Weights of a small sound classifier: 4M parameters, 78125 training examples.
Rows from block 3, named by matrix and row number. Each number is 200 + 40 x the weight over its row's rms, rounded and kept within 0 to 999. All counts start at 0. After the name is the row's rms in percent of the matrix's.
# conv: width-5 conv, stride 2 (model.blocks.3.conv.weight, 144x112x5), inputs 46-68, a 5 kernel for each
conv.5,096,165,208,188,240,199,179,144,163,199,191,224,217,221,232,251,196,218,172,225,237,286,253,297,207,149,295,228,233,256,179,215,197,222,205,252,120,205,231,256,217,175,133,167,199,121,194,195,305,307,202,213,229,239,285,285,157,177,262,159,234,258,250,249,236,205,230,243,238,216,233,238,266,205,175,181,171,194,230,252,243,229,236,250,175,166,173,234,236,279,251,221,149,150,118,198,214,197,180,160,221,214,202,198,226,189,214,223,208,146,135,151,166,185,191,189
conv.6,094,260,285,197,184,173,181,233,201,204,241,219,197,176,225,223,262,237,243,246,180,237,190,210,234,224,261,208,184,152,282,131,188,212,203,181,284,245,222,208,266,227,239,262,311,189,281,302,184,225,142,218,235,236,206,210,204,154,238,229,185,200,140,168,210,150,194,235,183,159,198,172,169,183,284,268,284,262,217,218,131,264,252,190,182,231,187,243,226,265,264,198,147,226,190,192,164,161,175,191,284,217,231,217,203,243,145,134,161,220,217,182,196,202,188,239
conv.7,102,173,154,143,207,224,222,213,163,199,205,241,227,156,199,201,207,194,215,189,215,272,297,211,245,213,141,201,196,204,155,193,202,215,228,210,183,228,227,178,205,225,179,149,250,286,214,168,150,172,181,234,223,228,256,270,156,170,153,191,209,209,182,224,245,208,259,175,157,162,196,250,153,200,236,196,183,138,158,202,189,225,159,178,148,208,221,172,238,295,176,193,237,186,180,113,214,182,126,225,253,209,229,277,248,185,179,119,157,157,181,207,183,230,248,282
conv.8,096,226,284,237,200,115,153,160,196,245,191,218,170,175,204,233,256,249,243,173,286,122,165,221,227,171,156,144,169,213,231,144,145,140,145,219,208,140,235,256,237,161,239,258,235,212,218,194,251,211,279,179,159,129,175,262,164,173,188,264,267,213,258,210,220,196,148,204,237,221,185,248,216,173,154,186,247,204,171,184,158,187,115,169,204,222,242,155,178,160,254,195,204,164,251,244,184,243,183,186,174,272,254,244,178,213,187,204,210,222,224,247,202,244,233,162
conv.9,099,239,178,222,175,200,188,197,225,225,245,203,218,169,190,205,200,174,182,202,190,198,156,188,177,224,168,239,245,147,185,273,250,202,190,194,180,226,230,229,245,240,243,184,213,194,168,122,89,192,178,198,197,262,290,271,157,219,224,156,193,264,277,199,230,208,210,215,219,198,216,230,213,151,232,218,232,217,184,184,265,196,250,226,264,230,128,193,181,154,220,85,161,207,211,143,168,241,187,203,212,166,167,197,197,238,236,220,219,233,206,177,243,154,161,205
conv.10,096,166,140,275,200,125,144,138,155,184,207,211,201,183,173,161,228,199,150,127,172,205,179,172,201,229,208,168,180,156,238,133,207,212,185,168,202,183,159,204,178,230,232,169,225,191,197,241,224,122,172,204,191,220,156,180,149,181,150,206,203,161,178,170,295,144,286,250,226,181,140,206,142,226,218,166,173,207,218,167,144,193,226,205,194,208,237,209,241,120,126,172,200,142,295,243,261,217,201,235,159,158,156,203,155,189,225,282,229,170,73,254,192,201,193,229
conv.11,098,216,231,240,190,186,137,172,259,250,186,210,214,146,137,133,178,234,206,140,200,106,173,165,291,249,213,242,219,200,194,174,201,165,187,173,176,183,231,199,191,169,173,196,188,198,248,160,147,114,226,159,144,199,246,255,231,261,194,216,215,233,214,205,204,151,185,177,178,161,154,178,196,277,267,192,260,240,195,181,184,178,223,178,189,258,157,179,162,228,266,258,295,186,103,44,188,193,184,172,255,196,215,217,207,238,217,196,184,209,206,196,150,173,179,162
conv.12,103,173,223,172,201,147,210,225,187,187,205,206,242,222,189,213,262,232,170,195,190,245,204,166,214,225,221,166,188,186,258,224,233,209,216,204,213,164,191,183,205,212,182,253,209,203,171,164,185,216,234,181,166,121,165,218,178,136,228,246,257,170,165,222,250,197,276,228,187,167,161,182,252,245,210,182,251,216,200,192,225,163,155,155,178,173,244,171,170,147,227,162,209,242,204,85,144,215,181,147,170,176,181,152,161,190,225,250,218,193,210,219,205,235,236,261
conv.13,097,245,133,149,150,146,179,190,201,208,202,145,160,160,193,182,220,218,214,211,208,208,173,175,175,132,214,270,187,190,244,244,240,178,167,215,162,193,226,211,190,213,225,124,221,230,203,158,146,235,203,162,161,189,204,224,221,186,174,251,264,316,285,187,110,123,292,249,194,180,163,219,280,233,212,210,88,142,194,180,192,104,153,262,253,209,160,135,176,142,234,248,233,124,122,130,246,135,159,226,217,173,185,192,160,150,190,177,214,213,206,193,197,211,228,195
conv.14,109,252,246,210,206,221,223,241,247,203,139,237,227,183,216,225,188,217,219,198,220,212,172,132,96,135,181,132,215,269,277,216,261,229,235,188,138,170,210,217,222,230,167,160,176,183,240,168,165,244,244,296,278,269,206,194,279,222,192,207,136,118,162,221,302,275,211,214,224,200,186,147,178,268,261,292,161,192,254,287,252,239,156,166,154,161,197,193,216,201,155,160,172,177,195,173,146,175,228,205,183,225,223,238,235,256,143,118,154,212,270,154,163,182,190,224
conv.15,096,235,199,191,207,203,143,208,190,147,230,238,217,208,231,179,167,200,171,151,141,309,244,239,184,160,174,218,237,210,276,267,231,220,213,252,205,153,145,219,247,234,197,222,212,153,216,174,168,157,175,253,231,226,203,181,169,189,157,236,233,199,246,241,194,178,274,245,210,148,144,153,206,175,160,150,174,195,190,195,211,202,196,184,203,206,257,239,246,183,185,169,232,174,111,176,259,190,194,199,200,206,215,188,193,153,217,179,181,151,169,192,211,200,224,330
conv.16,097,210,212,194,158,156,226,228,216,213,232,188,224,188,201,197,160,179,169,252,203,198,144,182,199,171,172,172,229,257,306,177,200,209,229,296,276,212,203,236,259,199,229,166,153,131,188,215,195,167,174,252,204,181,153,168,145,177,202,166,298,204,164,113,198,179,212,177,184,233,223,198,208,173,172,144,148,182,237,242,245,196,159,140,195,212,167,149,192,184,183,164,261,218,181,131,138,198,149,219,243,204,181,169,190,192,233,187,245,244,230,197,200,180,161,141
conv.17,099,178,214,224,197,177,211,196,226,204,217,200,206,195,188,212,224,222,187,204,207,168,180,225,205,185,307,249,175,219,206,168,155,189,200,178,251,309,314,286,217,167,177,206,209,168,242,132,207,228,205,228,229,164,228,180,218,160,146,194,233,274,241,170,122,98,219,175,213,211,242,131,175,224,234,233,230,196,200,204,138,217,203,238,235,242,179,172,210,221,207,234,159,188,207,182,197,188,178,195,159,162,216,203,167,203,221,206,220,216,189,173,155,156,185,171
conv.18,107,249,252,213,239,182,186,205,234,237,228,215,229,194,179,172,149,166,171,174,227,188,204,147,153,172,308,163,187,222,176,269,246,200,217,204,141,198,156,167,277,128,200,195,149,219,213,198,258,243,253,304,213,174,188,152,237,235,267,174,197,192,213,146,186,214,169,189,195,236,222,197,231,202,194,200,190,240,247,243,232,199,214,282,213,145,189,155,180,212,212,150,145,228,182,209,190,235,236,217,170,199,167,200,201,245,180,141,163,208,162,235,233,219,202,231
conv.19,103,194,191,192,214,228,150,155,170,181,223,182,197,240,156,145,248,254,248,205,191,210,210,177,126,199,238,221,173,189,178,231,255,232,202,142,251,268,310,245,254,267,234,133,183,248,175,184,173,169,190,167,178,202,231,197,179,130,170,223,261,208,207,219,217,266,279,240,157,159,180,141,100,141,236,257,205,192,203,213,181,180,166,194,169,197,213,147,179,214,174,163,165,198,180,133,246,183,244,153,148,206,220,262,206,110,130,172,103,152,240,170,162,185,238,255
conv.20,106,261,190,188,226,242,260,262,250,219,254,215,217,207,250,172,221,191,190,175,179,298,288,194,153,141,204,225,225,196,180,248,206,270,244,200,158,145,199,221,226,229,246,173,128,130,180,204,185,129,219,248,214,255,235,278,185,211,155,212,233,246,291,222,174,209,206,175,157,185,152,276,246,184,199,209,211,226,162,126,130,129,152,206,248,247,248,197,250,197,159,252,260,138,133,187,193,169,118,206,146,213,196,206,196,175,240,169,207,176,155,184,173,184,221,192
conv.21,094,278,211,198,188,211,122,162,165,132,174,198,227,212,210,216,222,157,208,151,196,214,144,192,217,150,198,226,212,197,153,208,169,174,148,205,227,245,221,203,195,160,190,165,170,127,162,192,148,183,180,157,201,205,189,178,196,260,211,207,209,291,214,179,174,166,279,234,215,211,213,176,187,173,228,242,244,207,213,140,87,96,146,177,226,205,128,170,137,188,239,196,164,161,207,202,212,226,180,178,284,167,129,146,163,186,164,222,195,196,169,216,209,220,196,274
conv.22,095,225,222,190,218,236,264,168,225,203,189,194,225,198,211,184,181,236,186,179,144,217,222,224,199,118,239,188,146,140,225,278,185,173,201,188,230,210,218,200,197,223,232,212,150,167,157,196,263,209,169,218,182,199,130,124,194,154,228,225,222,178,163,210,172,242,190,188,196,233,211,258,153,168,186,175,225,182,192,200,167,130,175,289,221,202,187,167,136,178,163,249,238,185,166,239,220,194,186,220,192,221,177,168,168,148,290,179,192,246,276,248,189,184,159,178
conv.23,099,178,172,204,184,241,206,245,272,199,178,214,210,148,189,205,183,200,194,239,236,224,188,238,218,233,130,194,136,136,187,188,143,194,235,252,256,226,225,222,225,232,228,178,185,170,196,176,132,123,187,165,171,204,247,230,181,206,216,272,174,260,219,203,272,155,215,190,214,205,219,192,196,169,165,134,224,220,209,231,248,254,147,150,211,162,116,206,222,229,282,168,213,177,151,182,193,181,225,235,295,251,225,195,169,158,213,131,149,214,205,271,208,188,186,145
conv.24,099,258,193,247,262,149,207,233,213,168,163,192,210,161,254,275,117,110,124,190,293,264,257,228,267,205,208,202,261,234,144,135,114,113,241,226,176,184,295,259,264,149,151,246,260,196,220,144,172,276,267,169,185,247,237,223,146,285,212,173,255,193,244,233,143,192,278,208,227,238,210,208,212,206,185,206,171,172,179,228,277,201,203,161,220,206,122,192,286,181,202,230,198,187,201,245,193,164,190,207,144,212,200,237,257,285,175,165,214,220,161,146,164,223,199,206
conv.25,097,230,245,223,183,159,180,159,181,194,154,196,202,191,177,164,196,205,220,145,155,167,244,201,167,143,180,155,145,200,216,249,245,240,190,176,233,240,213,196,203,137,138,119,204,213,159,191,233,223,202,161,184,175,168,178,131,183,183,144,206,209,153,159,184,264,211,187,204,218,272,164,268,214,225,161,298,227,221,204,261,102,148,195,168,163,228,210,107,107,209,237,188,133,148,276,166,270,254,248,213,211,213,199,152,177,109,188,275,285,285,234,213,274,248,157
conv.26,101,133,137,195,231,168,201,224,270,216,263,198,179,191,198,245,212,188,138,145,95,172,228,266,266,307,161,184,165,221,243,195,183,190,144,116,190,147,220,191,249,244,228,238,202,178,154,188,170,229,248,119,108,139,202,211,243,186,243,187,169,199,257,234,197,190,248,257,212,188,185,175,229,210,204,184,199,209,226,201,154,179,221,190,177,164,192,158,217,162,162,229,360,296,207,178,211,221,207,206,200,197,212,218,210,166,211,195,245,189,198,214,215,235,189,205
conv.27,102,145,190,146,160,145,272,279,232,186,160,245,221,203,180,155,133,148,156,233,186,107,191,229,211,188,258,206,209,176,171,145,115,208,166,187,277,202,170,186,194,182,206,213,212,168,227,165,213,199,176,257,238,197,190,184,257,150,193,151,176,202,205,139,176,200,113,156,192,222,245,260,317,280,206,163,185,170,218,181,203,297,263,217,208,156,194,169,156,219,206,220,224,150,179,185,205,247,226,254,191,238,225,212,227,220,217,175,259,204,272,198,222,215,197,167
conv.28,097,133,163,208,160,177,166,160,180,190,212,223,206,189,209,192,219,164,193,164,205,209,228,273,193,148,243,196,255,196,166,156,209,214,222,217,139,188,191,154,205,199,185,209,174,213,180,222,190,151,148,209,205,190,166,176,166,192,197,151,162,180,216,180,177,222,207,212,213,247,198,171,143,185,188,247,160,192,221,232,214,113,195,222,156,143,234,186,153,193,196,201,248,248,193,148,220,197,138,201,231,179,202,226,150,148,234,228,123,159,175,212,242,198,193,223
conv.29,100,191,143,188,196,161,227,244,240,247,290,212,257,248,219,226,207,244,192,201,160,205,168,102,126,188,236,204,200,242,267,227,217,215,285,248,207,155,216,170,142,235,173,229,200,211,195,205,172,193,143,228,226,227,209,215,161,131,199,196,152,217,211,251,267,270,206,208,209,193,169,134,156,124,191,265,281,164,158,212,141,186,190,196,185,200,206,237,215,196,128,154,301,229,183,236,153,210,150,143,194,170,192,192,208,184,308,243,183,237,254,171,183,208,275,246
conv.30,098,259,227,254,193,240,192,226,221,194,224,210,185,170,160,143,262,211,201,205,202,200,197,190,184,149,231,236,253,225,242,250,303,282,134,132,131,176,218,185,194,270,267,168,206,243,172,196,132,179,204,233,283,288,305,221,226,273,280,169,154,212,267,176,232,206,163,189,184,181,193,197,171,179,213,243,181,199,254,238,210,174,191,158,148,248,168,158,156,161,216,121,232,175,190,209,236,213,210,174,282,178,207,239,241,237,206,227,199,210,184,196,200,214,239,140
conv.31,100,202,244,171,182,168,161,201,174,174,177,181,152,200,201,171,163,201,194,198,182,118,190,246,203,241,171,239,241,234,252,189,222,207,206,187,259,282,201,242,220,171,249,281,177,218,187,205,198,169,250,181,157,170,225,198,115,143,198,178,209,266,219,236,204,224,245,238,212,190,126,171,133,127,165,171,172,210,214,188,181,199,175,204,249,275,171,189,236,158,157,203,196,186,181,153,191,184,183,212,120,175,209,211,189,176,174,111,140,194,142,217,283,195,191,202
conv.32,097,297,233,153,155,174,246,239,236,235,288,161,217,148,197,189,124,178,247,218,219,211,258,235,217,179,203,283,260,210,167,284,223,172,222,185,140,155,213,207,195,235,228,224,192,185,287,192,121,207,214,225,224,200,218,177,254,198,152,161,252,241,256,90,195,211,104,174,227,225,242,273,257,206,168,182,232,222,159,191,176,159,193,227,287,231,167,172,206,214,194,185,153,185,164,284,190,211,228,237,225,234,223,217,213,200,249,194,170,226,174,191,232,230,244,242
conv.33,100,207,168,168,127,169,245,186,130,135,160,134,193,147,209,210,203,178,201,184,100,171,150,252,256,177,137,174,219,233,163,150,134,202,202,167,186,209,196,173,241,134,161,205,226,170,186,159,185,175,273,205,170,170,174,220,121,153,217,226,153,197,220,178,244,230,184,242,242,246,186,157,127,206,181,186,166,159,164,224,265,172,211,201,203,201,129,203,199,201,170,181,209,173,259,185,181,212,123,136,185,181,181,190,182,209,226,178,116,179,166,193,165,195,211,233
conv.34,105,178,179,217,205,133,175,176,174,285,237,216,211,186,199,189,225,226,213,189,154,161,192,228,219,181,216,238,212,188,175,202,163,114,191,179,225,227,236,191,149,256,210,204,262,216,150,177,210,193,188,200,262,291,194,225,198,231,181,229,200,248,233,190,274,263,205,234,197,181,170,225,194,187,302,266,246,225,219,209,185,167,176,171,139,203,210,180,296,219,288,143,224,152,285,273,229,206,192,198,276,226,218,200,169,173,201,209,170,174,167,209,207,200,190,124
conv.35,097,201,187,236,170,200,203,228,188,211,188,194,195,252,242,254,160,220,268,263,160,135,207,239,198,147,122,186,171,166,135,178,182,225,227,212,225,227,159,144,302,136,205,204,201,172,143,151,230,204,212,243,260,237,232,215,174,196,180,240,200,229,214,205,248,182,197,173,174,201,183,267,211,229,259,222,122,203,234,215,179,157,154,224,235,131,232,220,198,262,214,139,175,254,183,164,176,190,186,248,226,200,270,238,234,244,142,230,220,241,144,165,190,106,108,157
conv.36,099,185,154,164,169,203,216,239,200,240,186,225,229,147,151,224,161,148,150,200,176,223,213,223,123,174,129,182,162,168,233,286,223,215,210,128,160,196,220,181,245,223,212,159,114,109,215,180,157,169,178,162,207,235,216,180,199,173,201,267,238,187,174,137,215,269,269,258,219,247,247,289,272,178,189,206,201,156,162,183,158,186,178,162,164,180,195,209,172,200,166,254,239,142,196,251,278,273,184,163,192,206,163,181,170,142,198,236,240,254,223,201,207,200,179,229
conv.37,103,170,189,208,182,153,197,189,207,250,254,180,199,191,209,216,155,167,171,146,170,261,234,180,163,168,185,196,188,226,233,190,151,169,139,209,257,248,230,175,213,205,190,172,176,216,225,193,190,203,194,148,190,203,274,268,224,234,240,192,198,228,201,177,173,182,250,248,205,178,205,158,176,148,195,132,223,180,174,195,202,306,265,187,185,189,239,215,202,214,144,177,205,178,125,175,252,195,274,199,199,159,239,159,206,201,236,249,190,223,192,139,167,181,154,195
conv.38,098,202,197,179,188,172,197,236,282,237,216,231,207,205,186,178,212,169,186,229,137,52,117,197,213,291,241,311,286,275,221,144,174,209,186,231,225,166,204,144,228,198,215,223,188,223,212,216,237,207,193,173,181,202,247,282,174,186,170,159,168,193,235,235,206,141,226,210,217,155,175,162,197,271,186,197,274,249,212,141,147,185,157,142,187,246,115,124,166,167,208,173,200,172,184,234,179,140,229,247,240,235,256,237,227,202,185,232,246,249,176,191,194,225,141,140
conv.39,105,197,223,178,150,158,251,242,181,227,204,195,217,179,219,193,174,152,184,173,171,178,187,144,243,239,254,288,290,288,162,219,144,192,172,159,250,212,212,235,271,162,236,219,198,161,237,209,160,157,156,227,219,186,188,207,222,208,237,207,167,219,220,160,198,163,147,194,170,195,174,245,210,133,162,183,302,282,218,147,83,239,228,200,186,218,183,147,154,205,194,157,253,175,152,209,151,222,167,232,252,226,182,200,232,228,210,249,246,218,133,265,224,237,225,215
conv.40,100,194,172,212,219,192,204,164,236,153,168,183,144,171,156,231,207,198,152,183,137,172,132,212,223,232,216,155,196,209,221,160,136,164,166,173,152,132,205,201,208,197,194,199,265,255,191,215,229,265,186,221,208,142,151,204,202,189,140,233,244,184,193,223,267,179,226,226,217,210,192,190,213,243,213,126,216,214,206,275,210,214,179,221,183,216,153,179,155,215,323,140,163,178,247,202,174,171,188,199,209,173,219,179,203,173,222,227,248,289,185,221,207,244,217,182
conv.41,101,253,187,245,165,152,136,190,217,220,211,171,182,187,181,249,223,176,197,210,115,206,172,181,197,160,156,206,201,158,221,185,205,249,223,149,247,208,154,150,179,219,171,237,182,238,161,237,173,214,185,176,181,169,183,201,173,168,185,211,195,160,176,155,201,308,257,190,166,157,170,120,118,230,237,272,239,229,172,176,154,108,133,170,155,258,189,191,219,175,258,177,179,137,191,285,228,175,105,222,195,216,259,177,192,169,189,187,210,215,309,159,232,245,231,229
conv.42,098,181,153,237,202,206,250,170,189,195,190,187,226,192,236,219,238,202,183,202,206,201,211,243,186,211,104,186,250,231,210,122,192,195,162,238,187,172,230,249,219,141,186,201,150,220,286,203,200,216,288,169,214,242,220,237,234,143,94,127,339,206,128,167,206,196,201,192,179,151,177,161,144,214,175,174,157,151,139,163,243,172,174,153,226,238,213,204,243,235,172,221,204,216,251,197,186,117,159,109,219,222,192,203,269,262,193,155,182,193,246,240,167,207,276,252
conv.43,098,223,146,185,194,148,233,195,227,214,209,194,184,157,194,158,164,176,186,170,227,165,105,142,156,172,238,231,195,230,212,195,170,189,148,190,260,205,217,181,170,190,216,259,252,214,204,166,178,158,201,182,176,139,170,163,180,197,205,275,180,172,230,223,161,114,259,210,197,209,194,179,189,248,191,123,257,270,231,215,244,129,139,168,222,147,120,181,183,257,198,243,194,163,182,185,217,169,172,217,208,202,189,185,218,163,174,140,209,176,175,237,181,182,194,108
conv.44,108,187,220,277,236,243,213,201,198,227,210,186,189,166,130,161,164,189,188,200,252,214,237,199,151,211,218,175,158,181,203,215,262,182,206,245,193,190,181,201,164,189,194,233,333,272,189,156,171,196,155,230,158,199,223,237,143,201,210,257,214,216,253,211,209,181,140,128,179,186,200,173,279,232,182,104,207,175,225,210,165,193,184,208,149,198,213,206,249,252,119,169,242,189,134,279,166,208,241,320,300,204,188,135,143,162,230,253,282,233,211,230,230,249,212,169
conv.45,095,226,161,136,153,164,215,243,203,136,167,221,200,170,192,192,188,203,130,182,187,225,220,155,221,248,163,209,204,202,200,211,224,212,196,198,191,161,218,153,230,192,175,159,126,232,265,199,203,310,239,184,187,172,181,173,232,286,228,230,231,167,216,237,199,212,197,195,207,182,195,174,234,229,235,188,174,166,173,246,200,241,192,173,164,147,169,217,214,136,155,191,187,212,229,188,177,173,205,225,202,213,198,192,217,187,189,191,241,279,269,287,292,208,211,168
conv.46,102,152,158,170,185,114,174,210,178,164,154,161,175,181,209,225,179,220,234,198,240,131,213,232,216,185,210,195,245,208,184,160,140,225,234,235,170,198,229,204,224,194,214,268,252,164,188,281,267,333,208,149,142,171,201,262,165,203,231,257,180,164,254,203,166,152,176,185,214,282,235,162,321,291,230,192,198,235,203,331,238,156,197,234,212,285,124,185,170,192,261,240,236,259,179,201,99,149,195,222,218,281,217,247,252,236,139,177,225,222,224,193,185,202,137,152
conv.47,101,203,164,145,126,203,232,273,303,230,173,156,247,195,238,259,214,191,212,201,202,117,189,245,260,186,253,221,202,232,167,169,251,190,259,297,266,270,190,162,190,206,204,168,173,131,182,183,247,224,140,137,183,245,264,173,217,175,237,243,204,205,164,98,148,166,191,219,224,216,231,127,212,217,189,212,278,245,251,205,148,183,216,262,190,233,193,220,292,239,199,241,198,200,215,174,192,195,186,187,255,210,255,208,165,170,166,210,168,217,271,224,201,207,225,246
conv.48,105,200,164,241,149,178,152,164,188,161,194,251,234,172,245,180,188,195,162,174,130,223,211,194,218,256,226,195,162,143,143,130,220,222,219,114,256,262,202,265,218,296,223,220,187,242,171,181,223,227,266,178,196,242,165,162,132,164,202,248,276,229,171,148,154,180,205,212,207,196,192,184,163,234,183,155,191,184,153,214,164,98,212,241,205,243,171,198,264,225,124,251,156,95,159,236,211,140,204,219,251,219,230,222,190,179,169,191,181,166,176,235,211,240,203,164
conv.49,097,231,236,186,214,200,200,262,216,209,219,140,190,189,184,164,161,154,172,226,188,216,222,160,208,173,260,246,186,214,150,203,150,168,181,188,195,269,263,165,101,165,174,215,207,184,217,138,214,214,175,141,127,134,178,227,255,230,246,231,219,261,224,179,121,182,216,220,248,249,149,279,174,186,184,195,160,155,204,191,181,154,186,227,219,213,258,166,169,227,256,306,187,139,188,167,221,189,196,133,155,207,198,199,171,162,270,233,207,178,128,234,209,220,152,192
conv.50,099,216,280,184,193,144,235,190,157,183,180,218,189,144,195,197,162,168,164,134,166,88,146,210,228,238,237,294,193,223,192,314,290,204,184,174,195,184,167,224,208,222,187,198,150,207,203,161,191,204,189,232,211,231,167,230,280,261,222,221,206,180,176,217,211,207,201,247,233,257,223,187,233,234,185,191,233,224,201,170,239,137,130,163,245,247,207,155,107,187,177,216,276,202,145,156,241,213,162,144,191,227,238,219,200,236,242,217,184,151,279,225,190,194,184,187
conv.51,104,204,226,208,172,197,216,151,241,218,187,236,220,171,204,158,214,185,167,192,158,96,163,232,300,239,229,238,160,108,150,217,210,229,237,285,214,173,186,209,143,208,231,223,214,178,206,195,151,166,164,202,186,198,210,301,261,262,181,190,215,153,188,169,183,232,173,206,190,168,118,119,150,142,277,335,187,130,139,174,173,339,271,218,199,109,195,173,147,225,355,165,163,185,236,181,183,216,153,214,185,238,234,236,208,220,285,222,206,206,248,192,243,199,193,206
conv.52,098,161,197,194,206,236,252,181,189,222,159,274,210,217,211,251,238,191,205,205,264,253,192,184,115,146,162,169,138,142,161,232,112,186,193,194,216,240,226,266,105,177,230,175,189,223,171,270,162,164,255,194,180,250,227,203,156,190,219,227,190,183,167,186,186,268,164,184,209,197,167,187,179,215,193,169,190,232,255,239,338,165,137,157,121,106,260,156,207,190,195,220,219,157,203,255,321,163,189,210,154,207,223,177,210,232,292,202,145,192,201,208,240,229,221,195
conv.53,101,199,190,225,247,252,195,224,212,249,252,262,214,213,238,197,197,218,171,184,137,210,173,157,150,228,269,225,164,177,266,284,256,305,194,153,187,195,184,164,207,222,243,229,279,191,176,210,195,167,153,203,190,223,182,198,167,112,219,180,248,190,193,176,260,291,153,202,242,298,279,155,117,240,283,256,227,206,170,188,131,175,155,164,164,211,137,170,234,226,214,185,128,142,192,229,216,186,200,206,320,176,188,176,147,179,160,147,206,208,292,194,197,203,202,227
conv.54,099,113,158,190,175,231,232,262,218,149,183,183,248,230,273,244,221,254,252,211,244,250,263,188,146,134,184,228,198,243,213,172,198,211,270,297,264,229,199,231,132,203,193,159,211,185,212,161,205,195,252,195,196,168,194,234,230,205,185,258,329,234,232,197,212,220,151,171,195,179,162,224,248,217,167,199,217,245,243,199,255,239,230,239,274,217,228,238,250,208,142,255,168,143,179,256,157,200,261,230,178,229,221,188,215,207,201,211,171,225,220,238,250,187,203,178
conv.55,090,292,251,199,208,207,221,194,134,150,216,270,175,207,189,141,181,195,172,202,257,155,216,217,165,88,108,240,252,190,183,214,177,202,212,194,244,246,158,177,183,208,219,216,212,229,201,170,159,177,187,241,224,210,237,205,214,226,135,142,184,208,215,97,192,260,200,156,170,150,169,291,254,241,170,251,183,215,230,209,229,137,144,150,251,231,207,203,173,138,207,216,228,202,213,250,182,180,225,178,243,238,262,224,235,223,138,193,196,211,246,320,296,147,170,164
conv.56,103,158,147,191,191,241,203,191,161,240,245,218,182,169,156,218,155,176,197,155,153,238,237,237,157,211,185,179,182,220,246,175,212,155,278,262,219,247,214,233,195,238,203,203,203,221,176,134,201,183,257,180,212,221,206,181,290,222,182,193,198,145,129,171,235,223,272,237,195,182,153,158,140,159,300,254,109,126,189,264,294,208,217,197,188,222,150,180,223,212,181,272,240,139,137,319,209,232,205,203,182,183,191,190,197,181,282,175,242,236,143,222,211,185,167,159
conv.57,097,245,232,211,202,163,212,234,191,239,217,270,206,194,173,180,167,180,163,142,213,172,173,200,266,250,207,230,238,245,139,143,112,142,188,176,168,170,192,183,191,215,174,165,212,199,197,207,161,231,185,191,158,201,186,184,179,222,213,131,172,181,237,282,247,236,176,197,193,206,220,270,221,213,181,201,175,220,211,203,230,216,254,162,199,256,89,174,146,215,246,122,204,234,221,325,219,241,135,176,275,173,200,231,248,202,262,281,275,219,145,215,218,217,171,166
conv.58,100,138,193,197,145,161,207,194,175,193,183,223,202,217,248,257,186,197,248,210,203,184,233,177,153,181,163,176,157,177,188,212,247,253,210,285,187,177,190,176,148,119,104,170,221,147,128,140,237,204,259,209,168,210,251,237,148,163,214,184,178,240,253,237,256,260,154,176,132,173,170,215,168,194,222,260,177,223,253,160,184,187,193,217,219,172,156,154,287,269,345,278,224,193,177,220,259,221,170,215,197,232,218,194,125,159,197,206,188,135,209,168,192,197,217,205
conv.59,102,275,194,215,183,152,165,184,208,242,274,124,169,199,172,249,191,178,164,172,201,170,215,189,183,230,210,208,171,229,267,214,175,181,198,224,167,172,189,111,154,235,190,199,233,269,158,109,140,210,141,173,143,167,195,234,222,214,204,216,151,189,200,200,185,231,239,202,189,176,232,167,141,156,201,176,173,164,179,196,226,130,180,201,160,161,158,182,186,209,215,220,170,164,195,282,174,163,168,171,129,211,212,186,200,195,256,194,158,170,162,267,176,140,205,199
conv.60,095,189,164,173,138,192,206,272,179,147,160,234,206,205,183,176,243,251,205,167,150,165,220,218,259,307,265,260,201,147,151,119,180,125,138,225,217,180,181,142,118,186,237,204,181,198,224,262,235,242,240,190,242,226,226,207,234,202,230,190,143,207,99,166,142,235,183,207,177,163,150,189,183,160,136,262,133,200,159,169,229,229,204,190,143,175,168,228,204,218,207,253,228,222,205,206,257,196,127,143,173,223,205,232,264,246,225,186,163,202,212,266,208,161,163,167
conv.61,104,204,234,245,188,152,213,220,295,262,220,235,178,208,191,138,192,218,215,170,192,291,173,182,190,188,167,187,177,187,122,155,201,232,261,189,179,215,197,136,201,212,145,207,197,206,253,207,234,201,159,294,297,236,229,195,225,265,274,231,158,140,194,156,145,211,152,139,149,169,234,187,206,182,257,212,166,183,227,218,260,305,298,183,173,135,141,214,166,153,168,152,187,221,201,145,179,252,208,133,197,200,210,168,181,192,102,181,187,183,243,158,174,220,201,163
conv.62,107,238,116,171,229,194,257,226,233,190,162,171,167,235,192,212,239,275,229,197,238,323,238,242,248,230,169,235,217,160,205,184,249,235,207,237,133,142,198,218,223,271,164,189,256,245,186,220,171,199,245,183,212,224,169,155,233,250,183,195,229,174,162,220,172,208,182,177,222,207,223,296,163,190,181,191,192,175,166,161,202,213,190,200,177,194,310,227,192,180,224,247,231,230,187,166,351,240,171,173,173,176,194,193,220,220,141,216,218,217,231,172,167,193,205,226
conv.63,097,164,146,195,197,203,225,202,221,178,159,194,125,169,242,248,210,124,164,229,195,199,239,261,249,228,238,211,109,164,170,230,193,203,209,198,231,217,180,176,218,141,243,186,194,226,107,122,198,150,101,118,131,151,203,269,192,216,206,112,94,188,211,236,163,188,245,241,261,233,171,180,197,152,149,232,171,165,167,172,192,195,253,231,213,160,262,199,172,168,224,178,238,269,184,180,212,232,158,197,142,179,193,224,244,227,192,242,227,112,116,232,161,165,186,171
conv.64,104,219,261,233,201,187,164,160,198,247,274,212,161,183,220,224,185,214,199,257,221,130,134,171,163,187,190,196,166,233,272,261,128,120,220,283,159,149,225,245,172,159,271,252,226,93,148,168,228,250,181,252,224,207,223,224,162,187,202,219,213,232,234,171,195,170,148,171,193,193,177,249,235,189,173,171,148,147,196,229,182,233,178,204,286,297,228,253,248,194,147,211,169,159,258,213,201,268,219,220,175,189,201,221,262,252,134,185,196,256,183,231,258,207,229,217
conv.65,101,269,189,195,173,170,152,216,140,153,182,217,207,167,186,175,211,238,215,257,207,166,185,254,196,234,223,234,207,222,165,216,184,182,210,266,186,173,183,246,224,251,200,219,246,170,210,203,182,131,174,209,204,230,179,215,272,250,223,160,270,144,198,263,231,133,203,230,226,214,246,151,212,185,268,293,213,213,197,180,184,247,190,204,199,176,187,203,189,122,167,122,241,279,212,201,270,164,191,218,200,211,210,183,186,151,178,207,216,219,225,216,189,186,176,185